A small contrastive audio-text model, trained from scratch: 9900 steps.
Rows from expert 3 of block 3 of the audio encoder, named by matrix and row number. Rows with one number belong to one neuron. Each number is 128 + 24 x the weight over its row's rms, rounded and kept within 0 to 255. All counts start at 0. Numbers have three digits each. After the name is the row's rms in percent of the matrix's.
# up: expert up (encoder.blocks.3.mlp.up, 8x64x256), inputs 128-255
# down: expert down (encoder.blocks.3.mlp.down, 8x256x64, transposed), outputs 128-255
up.3 130:149161123165150148088086149104129120104128139155148174130106137116150123133112138083165135155114128131124097121081133180118156184115138094127120102106099143152124145101123166112091119109161123092118143095082091131154093122138151149144125115201151091124112123110151107107138141090125125126125131100139102138125134109097116133122087134147150116122111105120105140137109151131115142138121
up.4 117:102139127132109121121149168133102154133132106145122109121087097124144130152103140141176097131087095133139139131170116109144124120142124167130143138163114111163153129107143165135116141151090112155073146091130126169159124103133125126149147095099107122119135121107129133098110131188123083148111144105116120147149148144132134120151158094118103121090114121125163074186129122150123139137102
up.5 085:144135092136116127123132141114132118125154129123151116134120127118118127179123102078136085104122124114134107143124155162121086160095115112141133143134112133132131125104092113160180105136085121087123131155141131159157162104158105121113116117103168133116139120144093120148104133152154109177163077105128115127123143133163162142140105169118129145130160107123105177154144125128090141116136
up.6 091:129146151095145148136145145113119097163122162146125115102122107144160106138127111145115132121124096129132136116080078105133075160083114093133155167109164146160168164087131151162136161161110117116135134147144149123137135153131116127129148132124124133103124147101134149137145151135156166115118078127104163184152124103132120147175108088138110169087127085102142146126130117115190108151111
up.7 096:151124145092109124152093148146103121126098137107100106083117099088119125085120119104122106147133119159150139122165094106103144168144117126136121110106136133139172114159166135170096127144126142118114170103165126158138164094120130066097166114115140132135113101116169111129150140080138169108129121108120121100130137177133138117091110136148112118113120178142156159137165083110174127129158
up.8 105:138110112117124133107123131119139169096147162122128127120114122130087145147165153152115150158126154121129092132145157103119123125150155153117095149176138174130166143149152153157106130127161092118137105140146094112109151156155113088115118158127144136167122144159121134129116116145136118116121138113106168109089101120181133124162091130137128134151102120109195089138152161130098152095147
up.9 116:140135141114126125138126134171091103130132134091120140118114101124120160116155117162132078102161139115146150108148111146166122132150160112123135125104109134091147136112158112169139144106117130088161098088117107150087154129128116107136115137119151113134152129151063161079144128074160164095143135100124142151120162146123146147125119112155102148105121126155124128123129112136135071121132
up.10 104:135116157106132146148111127138169162137155110123144109145126143147154096116093143122141138181132135084155125153131147142173144151139108162129124108121096160132120114118097166141093138125122135100077184127134125181103103140145153154069122143115121099093130133141140113080133136138182151133119093146157136146096136184122134126106104099129108169136159111111151161098166103137141122173106
up.11 100:104126101125128123135132125136115087130151104135115131136109164130172123127135122128099132149090138109144139138137139126135122097144111116178144123119097139149126137124151134134150057148123128107145142124180167104120124126142085166124106098110118105153152101125097161136119126147085074147130073145077142118139116144116142111104120200129107131125085126072131083135111135123116140149140
up.12 096:133092167137111148090103098119196152136126118115151147126139097130151140153113115106138145165141145186138086121114149122098145106111095161149198141135139130111120160122115150128142102135158151106057124137155157158126166117096124155099161111122120121134165118120134113146121079131108133164148119119118110133139137057138168148093123174167135152144037165131127112122062119123118113158116
up.13 095:123108143119164125134140120144101132161161179140129164134116130143085094120137122159128126172107081138138162098096111140120096149103197114092132125057161160172149149114122136128152151125128145136137098126089137119141141120102122145118134133079155129117149131146089094157092105111118083108169149130130141101135113128122149117140135102109098115135109095116123155041157115136138157116136
up.14 107:110144088125156117132149128096104111106119128103131126103121118148113097133137126101088142142118189116109102169121161127091146094116109107143126129155116131123120159131115160155096179080148093116119110136133096095147117107145126149117136132151135123100136106128146118148176154175117096113111098124119161134146159172146154166120146112139128120131117097140122192115131153073134157141150
up.15 104:103150115154138134142138120115140143114100146127096101140139096177107119105108155132125163141146109158117093130126123137157106143095117145098098140125149130165144167162110127146151191104139114154097133125136101154134113118131111141133126152156115090113122098165122145104139118106124112138118104122093130115111151177123184156138124129157146092135150177119114133179121174154117074121092
up.16 095:154142159194107088124130144137109105103101152149122147146110115128136128104161108144141114140134178093119107120124137175096153127112118101099144163135113139093119146098134107106115141121125130069112102151114109121109095145084143134105128135160155128145149108107117129111131112095144065162150110181119132126122164134140147144133149121116127134156162167118109119157128127143161158148124
up.17 084:178092156143138133129180103154135125144113080131106108113115175079138146146121119125093145152110122130095126150143084156110131135135117155107149138114129075146185189099155129107135147135128159138115102130146124149180145102137120128112135131117129141144126115157095111159081127166155134143186144146129130080123129157132131087129122099148150159104107101097127140061139096087133120159143
up.18 082:138123148153118098134119177147151165115071176116119131057129137126103130118125105106145134130116111140148154106128109134152129080058137131118167148137141162141147098148139116155105084109153131123142096122162108121163102134135078143116162119101113092142130162130113142125107120103099144106113110117107149163163112158177140091134109172119143173107131129123088076130126127126142108178132
up.19 109:125118117087096119131153133147095149136126168123108143139135102078151096137099116146163083147147138115116114113107153147132142148145157152108137106111153152183151128139112155146150179158115165108129141147168121125134109087137121099119122101137119152129114128101129135118150140113100182122125166138104120110139138115139090126080133125107148111139107138091142155170088156140098132131160
up.20 093:124109132114147112104132150107139129065091095109111143086108095149103122118133130145114143096158145112124135136105109142113130110111112126133140134090140119121130129143169107128110141100159137107125132137113141109172081146136135128146166153136142117093128178097126076137141162120182079100130132100106143163148115149152114110165134125109099135105156103130136079155155143110116116121138
up.21 098:132120069141146111111135123113114124119093139113167098151109099128110131134140150176161176147152119114123097101101128134120148104164117140115128129163134155139131153128164115114144103117163159095140112122168091106132079156112136099122125153104129113116111146102124171144091152101098142093142102124083134130175091142118114137157103107110159131147157088191109130150110148171121129123162
up.22 086:134130174132119184082111093132099158160101151138129126113124152131136108119146108112123149163120105149157126098143078139159120151095124119186135122119144159148147091173158124122109158129095133121118125136139109102099124136130145136112118089165150152117113123111095154115114129065076085139155128133103153127118162112156134167148142122153093097090129141134116089152129142135109151140131
up.23 102:131152141128136127146126186142113117139116134127146129116115190122114121145106148132154139128093171118105220156106127106108131166145096121133155146169146125090157109122163130129136117126140098176097165109164091127133104095104154140145158140100139162117127146126132130132090118127153138148141146160139124153126135111174105069142115152132115116122116109197120118090154118149119120159126
up.24 101:127099108170120115154119103114122109140113065173158129120138103148116138087077066123112142179151117142089150155134094165113124125123078132135082153136125136109128136139130122155110120126170112096114149142093122101136114110147147171106093086140125131114158134134169129130139125118128174113130093155143144136111151159133133127097135075137116100166182113180099085114077139131130129091125
up.25 087:112116128135107140078139150141138096124160158157200122101146175101141122133078074151117119131135113102121139123150159114190102151117091126122102138112147178122087135124164152147172089129142130136093128128152141132133133136142126150110134091129147119138108146128108127177139117092140142116123145168111102144113152087140137138148111135132117122155163132147133110150135095117101128123109
up.26 112:141169144143129120148166126118113134093142114133140170137125098106119113111114140161145103099134133138134171121143146128142123140102133141144139153127137150114126129093078119134123131144100084117149133159162112106131138087128134097187129115111164153141088143161128132116114113145164120126134094134140133149104140119165158128109146121122139153127138132129133113111156094159127088130149
up.27 098:114114105097130139132124078150156105100065121125100128139148166104129130117151147140168113163125117155146124132161129167092082129110095132119105153103152166155149109117144109081134176112129141105163138154105099109123151125138081170107159145128119113120113117116108130107165121117126157123109120144133154145153131126066137101130139120125158103130128180139110143123114105127118132166126
up.28 114:147146167134099147105146121154074131140122136131123097133133180096096137131119093136160119129170155124139147136167120107143162156163131126145115154110124119116116141161116131158123148126140148113134090137124140142163111166128121145158116148136121132171088135074129083126148141114122223082127192104126148144109137105111132136103132101119102134136140135163155126131172141115142160127150
up.29 098:130151108137155132162132109170154107123104099132150115050129128117115155109118122179183157138119104139138136117113131127109132142120124126147154103145101111112111097168131112125151140118131158144102162142138106160162128162151147123075098104160144130118147142162096150158111150126121174150117129130072112103109134103141123110118137128091081104123144124096136137117128122106114121195111
up.30 095:140119131150160092094146150127137120092139128131141170120087124155094132121105144110126137142076100145089085152100139135128123109101136151167166141097156141147159088135140155149151189124132158121114129112080104120148106171122113121157143162164134160146109117103102145088114114112109124168156085118129130127105123161091150122145151127134190116104111179101123145127134117089153104136107
up.31 098:127166084086128122149129126095133133144074098125074117131165099126145154134099126153162160160101130140120155144134104164146129125092134128173120098171158105156112145100133138112124118127101122154124134144135172139106114148144128163153150082110165124134132105117114119111122130120056116107115129158115152157142143121127113101162082171154146158122098115100116086154185070116126154137144
up.32 109:123110131088098153164148123151137134109135077090145121149143136148173140082141106127104116084072141131119145093123157115158094123128118081105126134116165115174113121156129154101144090137142117122084103129108085149087099089137149160098146119063114121111090101130101088104159169117174118117136125114109157133106150150147140133112157148125149130114101106144155185131126111104127128134219
up.33 097:061094131120147108114136104126081146127147153170174158143099138137124119105139140151129150144127137140123127140115098169130124119134134120176123169109144125155128107112112143129169153127128133124157101151161104108094164159078121113130162189131165105116117111141114161145111102139104116128103146098081145155112090114193153108150129152089101135092123117162142128133125112125114163141084
up.34 101:087134117092137136129141126129132128101160100034132117132124151127132155124142118115117139101115163125149140128086172146158145133124093136126135158128100115110192140107075122135125185066126121118111122163129140178135166118118129114156119120122126147132129152124120124135131113153140131106124144106120098124102146126121106119135144120154138135135170143124110139118119162149126149133146
up.35 097:108124151149095153121158140131106157123118072110108146101158103118145108148102155119149161127139144116120099139182142091104159110118156092160110100134151123111115134151118155111104149109114135127123143184132134174123156092137108116160131091092117105107111162133150118116174135112132127121121135134124114110103130116147148119124150139114115109134101099174181149116152139114167106102174
up.36 094:099096081135157143139167086142103101112165158174103143087144116128157167096144122114134115131119124143137142111154143117155082139092148118113142091135121114124117128164148119121133155078128191132166082095156141161149112175125132128148117134142134159125121101129119119147122189129124097149158164154094133123174114079121144112124139100153111102110101142130128178151124094147164136151135
up.37 088:133098082146138127144106088134120159102114153160130141125151123094089143125117122135191140131134121117116114127125108122165189182113131096105122138147133122098128135088137123127131136146131111129098145130091131135111157139103108156091118112100090123161146085145150119171139134151148118150088123099134102114112171144118119155166145129131169156143160110101177141102093125124122116122127
up.38 092:127150126135121099145103132118110128086147154121090125090120119090130132128062148137124172142155141050161127120133163131166123144169131141152106085162126130145119107133114174114127123120122161113140148116130151132137077140126111100157097126135097136155116120090093116135117148087145126124116063115125134123118178134129141119065123140176115122118061119105109116152127122112140096120141
up.39 112:139101087138138123132139137121163154152084144132141121108118129147113140111060114164063112136121142103129094136144130132160113137122085113134153101131160113110127104131136124132128112116138121157150123141124148129107157119112155155149143127118182143150120153137160127131118107111123085153158135160140139143140079138141126126133099109115129170120140120155145110129123116176128146147109
up.40 108:147135149121124127119188142158181103131091128105138127125119099099136153123171130162088095105090139159123136123115145130124126137182197179166144160114090139059157118098080146136120096115143122132121116139088137157131093125132116111158088110155109088126139134133086105186151134109106144154112098117126146109140142087107123110157145129151112168135163095083132177145125097101108095141128
up.41 099:140132116144100145135159160128119112135100107129147117112161128145139096162154167125109156157163138081147128106110133132138144124097166158123131118110120102140140114112111152123123135105162133117114102127177145140118153126083121094124131149124108119105112098140114110171134127161135152143087101125178127138105139136091113127111163105157125141140141115156156085160114139108171125110176
up.42 110:129117171130112163069129178128128129132139132129132140105147130108146113106135118098136106162112066121113127157151099152129134156149123108098073177138103136126135129079143149108115163122107129122101156143133115157138125093177095094106087132086157122151097119115093130109137136136140101097102132128122123169145130127156124117144124150145076103125141127123111134103153136078110159167121
up.43 105:116114160133100097104118175142149109132162107084114140121127103189141096136124122124182114127146132094126129155102123123127092136133178127125171128131195094156119153119110142127158144146126104126062119122095109127154148145130141119126116125160112117133118137158127132177128136147104141152108171109077125104121122157114143101096147094159125129136140123134151105157137155140145158129183
up.44 099:155114116175134145117084121137109100130167136124120109091120119133093115131107132160138118106123097125041098107153135151124078097133135135139088124122103149130125113109128153110133163165123123145127105082148134125103151125137143142143143102145059110129142125127081142119140116151150131117137169148141141127151138133115122148135154062143114132137116137129100109127127149113175148114108
up.45 095:134157133150126117124130119162100130119125142177143116093115151119143095140158091160125148108119152103116128107137104086113127164081126134152155120116092150149120102163114099137167112123098149089093128130157094144133119099111136169107127124073094140134049133130115101128145142157123157125145093148117153130108115104148158112133119088138141112121154134145136162115115156107129163114112
up.46 101:125143131096105178132140146120138088158127119091110079142136118134136117087114106147151182141100103155129177121132148112141079152109106147153109086150137134121103104099146095160179113106119117139133115120139095135105165117164119183097123102129135112133146074141144104187108125151150090115134126127128090143120063114156124098114069107158095150150112164151110111169131113122119138137138
up.47 094:131111122081136085116124152122144099112128137139143138140120102112102135056106104158098126080149154100082124097128125162156110172098144114124103117148146159096166124148124122150141143153109164146104078091154138112172106105118145094101141151125123117159099118134125121142133182120159101162131165170105097144141156121094128182146143137137157095124171112150110112149114160158133096150123
up.48 101:094168094083128162140136142137141173096154106160129138101170120119139184178099140118102113109086148093120109081124141161129143167183154126126127143123130104131119126106121162146111093055151113115129097132139141120124138146119123121149134124133133129126126130140108139161170168138156151158137106160100087150126138092150101161116140128142193111144122140111140107102095121134167111126149
up.49 099:186100130130135148113102107139170091153142130153171123114123078102097147107105139147136156103111133131134161126094127132135166135139127152181113117129140139112173107116157123139134097098149125132162166118164160160131098111115154078135131092135110094096146139156137129158134095131113145136109130131078089099152119135098121121164109142108158106120148106153140105145121150075134116154070
up.50 090:134135155103104120095142141143120127093107159087110136087128136105117099077172106134128122133193177121114124109095077093131142150155130111164107110143134158144153141117139140158090151166124146132165132131141151111155097127093133113156122125138130126145172121149130118141135084115132150165076113126111099091149150148067141172141141098101152092116119090140105149096136149126106089139141
up.51 088:132133117149146167098135124160158100117081102116067133162151191149072089125119139106123136139135098098129145146125100152124139136172125151134098105090126126135134108118106114138142160129100105101145117117127130113141116111139102108151127101095129097117115125112109123169142130076127139107108049110135180115135198161110147105166137101133095139124121096143117098117134112153096141148132
up.52 104:110149094124114114099117121153139145142131157159116138091120154102121149090137148192124119096167115161081093150160078134144140057173137145118089110146163104155175069130134119100137113121157148113132156117116138120099103133125110129105144116133129083124156086119115094136104114156137142122096205134127116130114142122129156120106117160138141107092132132133135129105087207110169120115117
up.53 093:098082092111102086116113159120144143121137141151145125104146153143085092109130139098092145145151143144158144078130172082114062106119093130151141156145101151105118137152113125130112116175127140123115158166100111104142106084135123143120119110149146144196157125099145118137147106142065078137103107127128109162132130137101108105143141117148117163169147107113167141123167173148153084138140
up.54 113:124116133139082150104128110126163112130091117146148067120157086123137129126119123127074116122190104128109126129135174109159143106144131123149063131099120124129134134125130127092133137146115110127107121122110130143105114090111130111128142143150101171155116165145150136154128129125158122120136114169119125103137166130099144130137075134153150104124168111105104124141180081088110146170150
up.55 119:153130153135138147134148162150136145069115138119136130147134123140103153116110124101139144125087105119139102110173103121137107124115134126140164105135144141120154118149144163133124116150129146128098143134131098108159111119122091133152159126130141114145096115138142075097137104112137112109118100110107139165122140176081172135113159117083130128104135139091119105144149149153135149168127
down.3 110:140128120101108164162147111091122140114112113147140105088135123133136140144225142134180116112111137120106121162111085149141163147171149126091158122112116159112154133128141131124086143127152103099114128171143144143131145145115107152133144074098155111152127133139100108133100099075163142117144164104082104158110109141092153067139070152078105137117128140135150159148129133117131109149148
down.4 104:144154163096156119107110157130129118104125140111124105161141122133157131134153144135150143126137168169110073157159145113155052112097128096123131104128111117190118093131166122151079101127142169148121095182073163108109138133125135125075171108131143152139127109123175122116143148124104166128118191108143112111134160129114164159113103156153137121145160134119144168113126105108113103125082
down.5 094:134142094162150129147122169132165142132126120143137120155131135113120119148124125107157136117178140103145140114118127112109098150138107142143161152192160084144116146128128145134117093120134095135154128099141163045172153121126133136110154152112140160136164145120135124158102112150180108096103108151111142106108109112130126151132123171146064149184144094117154154143152124171094166116156
down.6 100:131159119145099112182133122098153168142165105158144146178130098127130102133083097158100139124109102102103108122147120130097138119180157126141188119153115159158146122135126109110141133167130156182127135071136142164149073071095139106136121126168136098129127164122144150146137106153089110126119133144105154113112129136136103136138179130090149132078116154150100071099145130160119102119118
down.7 091:104144115152125158093127104114080135120101128128136115117154138106145112116169129120160137092170135101113102107126190130133143140138166129153133153127175124096148129121078139124098149126137098125132103140162122158140130105151143135128109139127124145136109116120120135125131116085137117165158087096130141152113106147115125145123150150144142114164129118106136146123147134118154136130102
down.8 104:123079133162103097106113197084154135082137098099106152135141138088108155158150128164095165127140124102121106136110096135138151153114126084095140133100141133111118115116109120147144144143115124065167120135158096120123098100122157143141097089143134118118120126119151143145108136162112142163148140122118134196141159161108108176139104107151131153107115162142118112148156145123148124129128
down.9 105:122151124149124159136130152132121078112130131151089149123152177105127111123124106148129135144142069160123134143100123136133125129136115160158102136126136105091141153146153154084171150110078098132142145136116120127109119137128164106159132093144110129140110185126145162166147121090182123143139152135120090130110127148128157116117129087100176189119129154118112120090089073138118135141145
down.10 102:116163149132131162103162132128134115171156105107114173085146138096085118104178122115140140116125117135117103144147083129106133167105144131080165160140133113105116102172110160147081106124147127116117119173096106158158088124163103155139102134139169174132093109130127084146158132127111113163162112106115090166120104107133126072116122133141103157100148126131171107125158120108120101107116
down.11 109:127151122165145137140087125165149104116135137160161098162145130120142126154147104073143121108111116122181176135088152129135128115131148102126132136168142145105114155126104109118141105141127122161133106139109096047144096192184128128132187131118168153098121102118158134121128152129119134112165134091117146103148123154123162111119135128100076122128128104106137118137095129149143126094140
down.12 106:136157167080143137149178160081095138045125123159137113113108057098135149158105120110119111122123140132105140162129120145135125175110111118100141112118108095135136126128111140133177099142175137147141131162154113097107087156138114121160103107155170139117118158146143138113104137110118141128122164109171150133136082113087135117118127136165107135121094116136126156110138165151141145120107
down.13 100:114110161123103129167153144132154131128128107116158121138138145141102137136119094125117157102126100114158133105164112108147103173150151145151141155124147137145138147154174104085127127161126107112110116132103146111148109164158157111090084113134147120160141139068164185100148112129104135109145111122147119134180102091120152171135157134174142142101101147150119151178128099116162166151137
down.14 104:141137052147098073157142141163110155110128148089158150126134111126108137166105113093122143165137125150129145165168132158128114134139130154149117123109151124090144126145143175110121094148146151117123137132143158123109110123153120142106124127167111090104144155104167155135095114155162159134127142081122134105129138104124129136149137129134135135125121163147108134101146064048104130140125
down.15 114:118112135115135147154094134119134119096147129119138134113118088116129093149129134132107141112120123140122096151116146099152096109134118148151144093149115147096127151184149130169151127086165141143153124122152143173187139110122110158120137167107155100035121100127124127117133163188105150122141121147116127153137135108119096140139117162094143123152123119144126173107117094109122115137128
down.16 093:104123105150159071136157156147114130109106128144125108152129199148115146119146089137102122091101143126163137084175154116122119142145132138120124105122123113080144129175114123088139128139094153121134118102138078096082134114165161124127091134130156117089182142153119135124152153185165137106165106121132178078084120120101124131090154160132141127157116159125139143144148114138106105108103
down.17 082:127130135101132126109109110102138099088139127122173101177130088134119107151128114125150095099156106145115103129112181155115151121115119128086150110176118112095115102106136103185118104134090095150158131104142148117136110127129121111089185145129124142115130167124093165117109092132105151133127081085106164133114094090101100105149156135144117122124115123155125098129134099120124157140087
down.18 088:141114106115184126153136151151141148126141119161130152129124142136144157125113141148109160115164150125159039117159128168121150140155079116109139117117123128096101153136153110116143129131126139169176117163141108129076145168118125142103120110107147148049095143102146146126126125104114115100081121164141150135135163131106179103124077082149130106112090129134146109115147152136159139145146
down.19 106:136110057086185138144130151119116137091102115126121092094148138115123124119126150141118124141100139117105113130133111162189153126141137142143146116154190187171137142137156138127110144127147136153094135100094136166133163110109128134135129091145129132153127170144148122139175117089115126149112086154134162178134122120134053117154102097145163132133117161155154114073154125175115145098123
down.20 101:131084139134137118167113132123111129129133161131134130122122120140134144128120154167098099118155129134096171127119147138138127121137114151109112093113137169107168121152141151171143143151153147160140171110121113162162125109172079137088166123141117162155155105116066105114152145139124149108084176135120118174131150152173149141124131131128164080143132108106167124129138107127133112125137
down.21 099:129125127135109131141173135136088170113108120118125121137164128142118122104148142136146119140119129130142153163114150158099104145084156119142119131116122195131105099151087139130128109155131095157091179154098142170139136102116100095118130118122097117171120150141153104132139124107144133175106139115139084147100121131121101157136147117164136127167135102095132094068131173116103100147143
down.22 091:085140106133129130129135115086160096135167105128170118114110162126142163093108142088148127129132125122100122140102166131164137153118117115123146130141144089111101110159147131090097153099133095142141134135126109113113137129118146155138139158110077138141149094104111110108108128149138152116126125079147136156132149080135109091141100109133150124109139120150162177154128115162153156119161
down.23 104:126123107110130123091129155143148199170157172137154127127125154164147115126140127115116115130171122140156157086121154110168158120079142147074151094161118092146183135154113132114120176140123127166124142109119133065133156158119134158146081147127122145122111139149152139129128171140141130139120150106118104134152160101153156148111122143140102150158123140136131105127129154131132135158154
down.24 104:129147150143146149147085111149164140120124144161123154149125121116140130123127103100126129129117121133088095145104120143174158090115166111131175125131151093095142088167115102167146142169176136154144175128101125127144102095102080100107140141170106097169099148099113113150136121135130150124142139142122138168144128135106145109101084129117113098109083145073127136137155135092141168143135
down.25 089:118155159172126095130131104139082104110129112126129096140107136113143108162109133134130113119155103111153156106147126110136113092090106153121121132095053140140141125098071115130143126094124125095127127114154098184080128123127142125149117116103113130132132099122081146153117126101136127174148142108096124122142171140144157143119129119182136160112144156155162129105128128153199153149139
down.26 102:119132104139125084112157129141103126088113129182135108149166150133123103085135067133146133151089088159110111084149114104133134088148101116102129127163166115162116125110119170114115175136102119126152128128128136124146167118114112110157118179173115127149140121144137105142151130092148134118146114106120102117146158154160105135111144195134188137153100156125126117078084161117116190116143
down.27 099:123084136120137148149106087123148118128139088107153142154093145128086151108169160094133129145094162151158092137132149143097126152129140153129158168114127157096154168110164081134134118130121114143119139142090087130129106118105162131125141146105114103129147183121116124127124144104115119125109105097160115088182102112116124130126130130108123139129122142154131120097158134176106137117151
down.28 109:138114163102103134128093081164143129156163176127101140105089154128120106177121139109111149133161115157104133136121142142093114102130123130184141158158158122107130154121083151146119065113174106176132112159110114145103140124164108123123130153140128098120106140107112158101100156144083107064111121110101156103088127128142126109169108140164152145107093130134137123135084152145178139148147
down.29 088:108130137078111101124154134126117142154126195143143127144113138107164145148085116161154134133148097132099169142139122126127096156111123110113128120154095137103119129127128114125141101118123127163178128130132121079143159100096201094126153128106107136110086096123135122155114116140136080170077130133127129154132070121105162118071140152124094113142118099146123135120108115116103152124173
down.30 104:129096151164117120152139096172103140071099157088128086130144114099079112142132101127100171161090162092133135118148134136154139119172118151136149141154140133153106127124137196088168080117125106093135109142101143181140133086143137116112159112086089137151122156131149099141112148127125124101138147149094160140140112094147133127150135124098099066120117137134127111124169129086096163122158
down.31 106:106119165131118140146111097153120109146142137148119165117141136124111139154141170144178149176112122152136144125152138145115151155090154123087113128112136130104130128123134185140145064159110209097145138135110154104128107140119123134110160156156109120100124118131085139157150143117131107154126147130115159162105149153159139110124164096103100112130133145117114135170112068124150132139146
down.32 111:134173167117161076119114142144106155151122157143110113126147106131118131131145152061102130142116077105174136115127158122140114119122154101126111123151116134127094150136105099170143138103120108092136058118166111139099136169085158131174109171139132139116149091085119148112126145102122127086133134168085071129151150157110103114140146122120137136093093136098130149094164150134143163131152
down.33 097:153138124106085104115165126158137115158097105123111138151124114166115112134157122141151158135134128152170109146141130115103131145135143109140111110096123155123119149138090165117116144111138156159144144121115142076086131147177120141116121155118095147112163098119142130098133137135118125174151106156167127138126103140141145148127150119164125201143133149117159123100094164166161100113131
down.34 101:156085132157116096160145156160170146077137102086112145101133124176104141156091138152116117095155138099116122143130101116114141124093082133066154135169144150138131086162140167137141100127147118103151076173139092137142148104133159149126133115106160133125110166131164130120118121092116115138131116084191116152119147089124086114148143102132162164146103117102157106102125103125113143126123
down.35 101:091082133086145139151090135140121130119119142123103118101144121117117132137141133096166098057127128166153163146092101132114083158082108159089117118151105116146167125140127136101130136127138155095122137125165174103140110162137132162137126108086117140160118134108123161117100098128121113145129179116104117163097138168130161115107110149149138118111141154126146113171145109127134123112137
down.36 099:093137155105169166104124123127129086183100127119145124135133131170147079131116136170126137163087128148128175110128126120074178166168153115176111156146154138127137142116128171148171111125138096117142147115109163126128107123148132100115127122104081124093154114158116145107163112102171107127133123123117142122141125154099135116134115142124114160118117089139122124139112104098138099096123
down.37 086:112138128127087141143100096122122110120156071095116166133121141109117136154138128143122166128108124129112117139087122104075137133081099140086147121154114130114058102160107127129089115125159079121115156058102161111155106101102110127145096130139182153130122125118141184117110135155144166162145116134145136137117118157164133113141112167149100159064084159128111137170145081124096129098117
down.38 099:155162159155107197177115101113095134162083133151177090128148118144144139132147076092120114175104144148105148162148131100086137155136154155159108111131110163120118125139126132138140113106122122133141126120128103117124132141126157129158142127146129125131137092144143152108146180125123159095125093133123147111132123126120155171106155143140096106150118109123125109091126128144164131107119
down.39 108:147138156091122113097148117136150063117159142151167126128136167112161163091128130126117110107139117138075121118135145168137165132129135127126159144073137100168086136116090133100147095142114125142144119133117110129125115137107165174100142110141163164134179165154090125157137112124108120126107110103147146142133135126076177149112151156146078124131087120101142111145118096091143124160123
down.40 111:092129139096100143156130143063116177116098150093136155134162111120129143094138132140144135115127112136152138103122093110122133123102097125129145122134144066127159109104116122159126109156153128127140133095128113128164111091111116136106132077145142156148171147137131132124080143124180120097078173105163147153095133123136134111136120130132167157144105128116143113140121119161134158138135
down.41 104:120087188132187150124129146142157101153130153162097139131123121137074169148173145086096129132124148121131141154127095095097127161146141107155074098115156124109130114096086155165125142174108150129133128123159164130157130135123127140111168149118128129133143127100138140137086119130116160138134131137133128080110143168101181117141127136155093152132148102107109143079132114129138097153140
down.42 099:167154082127108119120137129151123098119140150131149140115158145166136109152130083150122155066146153147161130150132115105109115124192144123160147167145111128145132109129125135132122168169106127132144141127110148123107112113110142161123173136130124116132146098140147137109138142118103142089111097122117160116148086073122143110114154136095061149086167155113110071085119171155142078131142
down.43 097:135176111130110101110134122127131149130164148115132063166121129115099132147085133170053112129146140152167105139116082147172128073133109110117155150143133116127149109093126141132122122079129145164129109122085135119110139170123116111116123164152154105148070150137167138146149154113099077159147141107107141096125157101149163130091120176119100151104108142100141135172154116143093150138096
down.44 104:137123137122096131119154157134138128110127117109134112155104180106173147137125141136170124157127133118151132134131139125133108106152142113165111116140094155136113130112141121104088169126118081103130156112137147140121137136158117095130123098156172135150151135128154080116116117065115113142095124113131126104171128120124143115143095110105164146085130132107135111115133163148112148158121
down.45 095:144111124120148137097130184147121147134136155138171146080150109119111123195132165111096167119151127165124142164150109131121144097157130162145065166125125143137139111083110122159092105116129119143134149121122112114103145115136083114130107121120163123113126147131120116123068117136098143152111145124149145069157153115157143119122120170150111125115086104157126116183163141085153147086170
down.46 103:120138130144134095143198121142136140117110131105115146079123091111100109109127175136102120083127137144135115129097174136149118113141149094119160087156104121123161157121135089151113120162153107154097155155138115095110112138141163133113141157189135108155082135110152170087189124075126130189171114132133097128134178147114173140148095119139156106135121148106140141087122121168115110152110
down.47 094:073158130129146102163122108188111128117126102145121147107152097136097074135123143127153119142131145148080077125183144104114180136120142128140088091136126140136121147122136125131083162104104136131101126138174144158123177145125073123121171123097150145108122125154151127118118123105137189190105078185138145139136115125138129106113149127145137176135134142102130149114160122123122129144106
down.48 093:134180147104128120168125100109124115144088134104106115158131119120095110066167103114148160132133124130118141148140082156074122125141129151123133147129162102168117110177091076088106152147141168141137150165124134128093119106119111095146164114140117081135138149083116122123120080143130159114161143106110124131118123113112130152150134149120103168108143118132146113140140105115118152176162
down.49 101:143111125147114122069138161130086131187121146135154129150070134104125127160082155138107135094183163081119154121147161109173108114115100118099163125116102089117145121144119126136157142154113097131127108122109136124140162113106163137101153142176104109150136143117185136103153096126143120195093137147119099089130129153113122130101133075152123102140114106135178114127121161086109124126172
down.50 095:084110129190141132104135101095126089143116175127130117156169164145100141101097093187146112095174129133118138105190163172135114129107150098111131096124149193150081143122112124171100128136095104136114115124116142124151147135124135105104116091167093161116137100107106122093112127108141154120134114107150151114081088152163097135117141130132149123120117158163099061106109182101132109136117
down.51 104:107139111164101131164127133138141123145102145141147104111145130138080125141132127123074129134146113153151088122105138118106110174126118125142163091196108108108217141128191131103153093118132143164177152144113177118130172142146141136129120136124149132145136134154126119128117138098077144091145149127114114131094146168160133107144116160158129095176139151110109111098137104136129114109150
down.52 098:105132104083165127113163127163169131141135114121166108142128137114109136151137161104124134110125144137116131109084134146129135131157140147122132151136102117106101136108140141118112176124084094117129145130085089120134137095127116144142125138111143137177107129123149159148175083138092139122130113102141133117126102152125076111139155121169171125106073134124098098142101150114156156126153
down.53 099:107125066108143127132117172150146111106104125147126165148174106102134122078164102164088129109155136163130113116158092126125146119165107133117115112147156166126103127134129104145132070127154102106122117113134141144130100102160126143132129134159158068091152085126095127133123109137093118077117090181168133116134094134112089133132128133096124101118170101126132082108150156128152148154111
down.54 117:104132105135142136112114105092099129100143140122117159116138097108145139094133119127102148166154117133146125133100098112180102132127106103121126170130064136137160115091148106175147090155134101089094142168109157113125176167131129129148133113122140102118110137104116155104123102106116129137110176131072125105086103146151158150109138143170124090183160079124120142118094144134149094099138
down.55 100:128114127141131054135113140146130143146144149106160110117107159132115118102115126115103126131126138143123120108152147101192053102089114126156106120091179123115111121114129157144132124121103138099142126126131151117124108115102118133124088144101115112100109153201144141120113120126174158142161146110114133163156162161121164106103127143110124109086120110113122122127108129107071133116130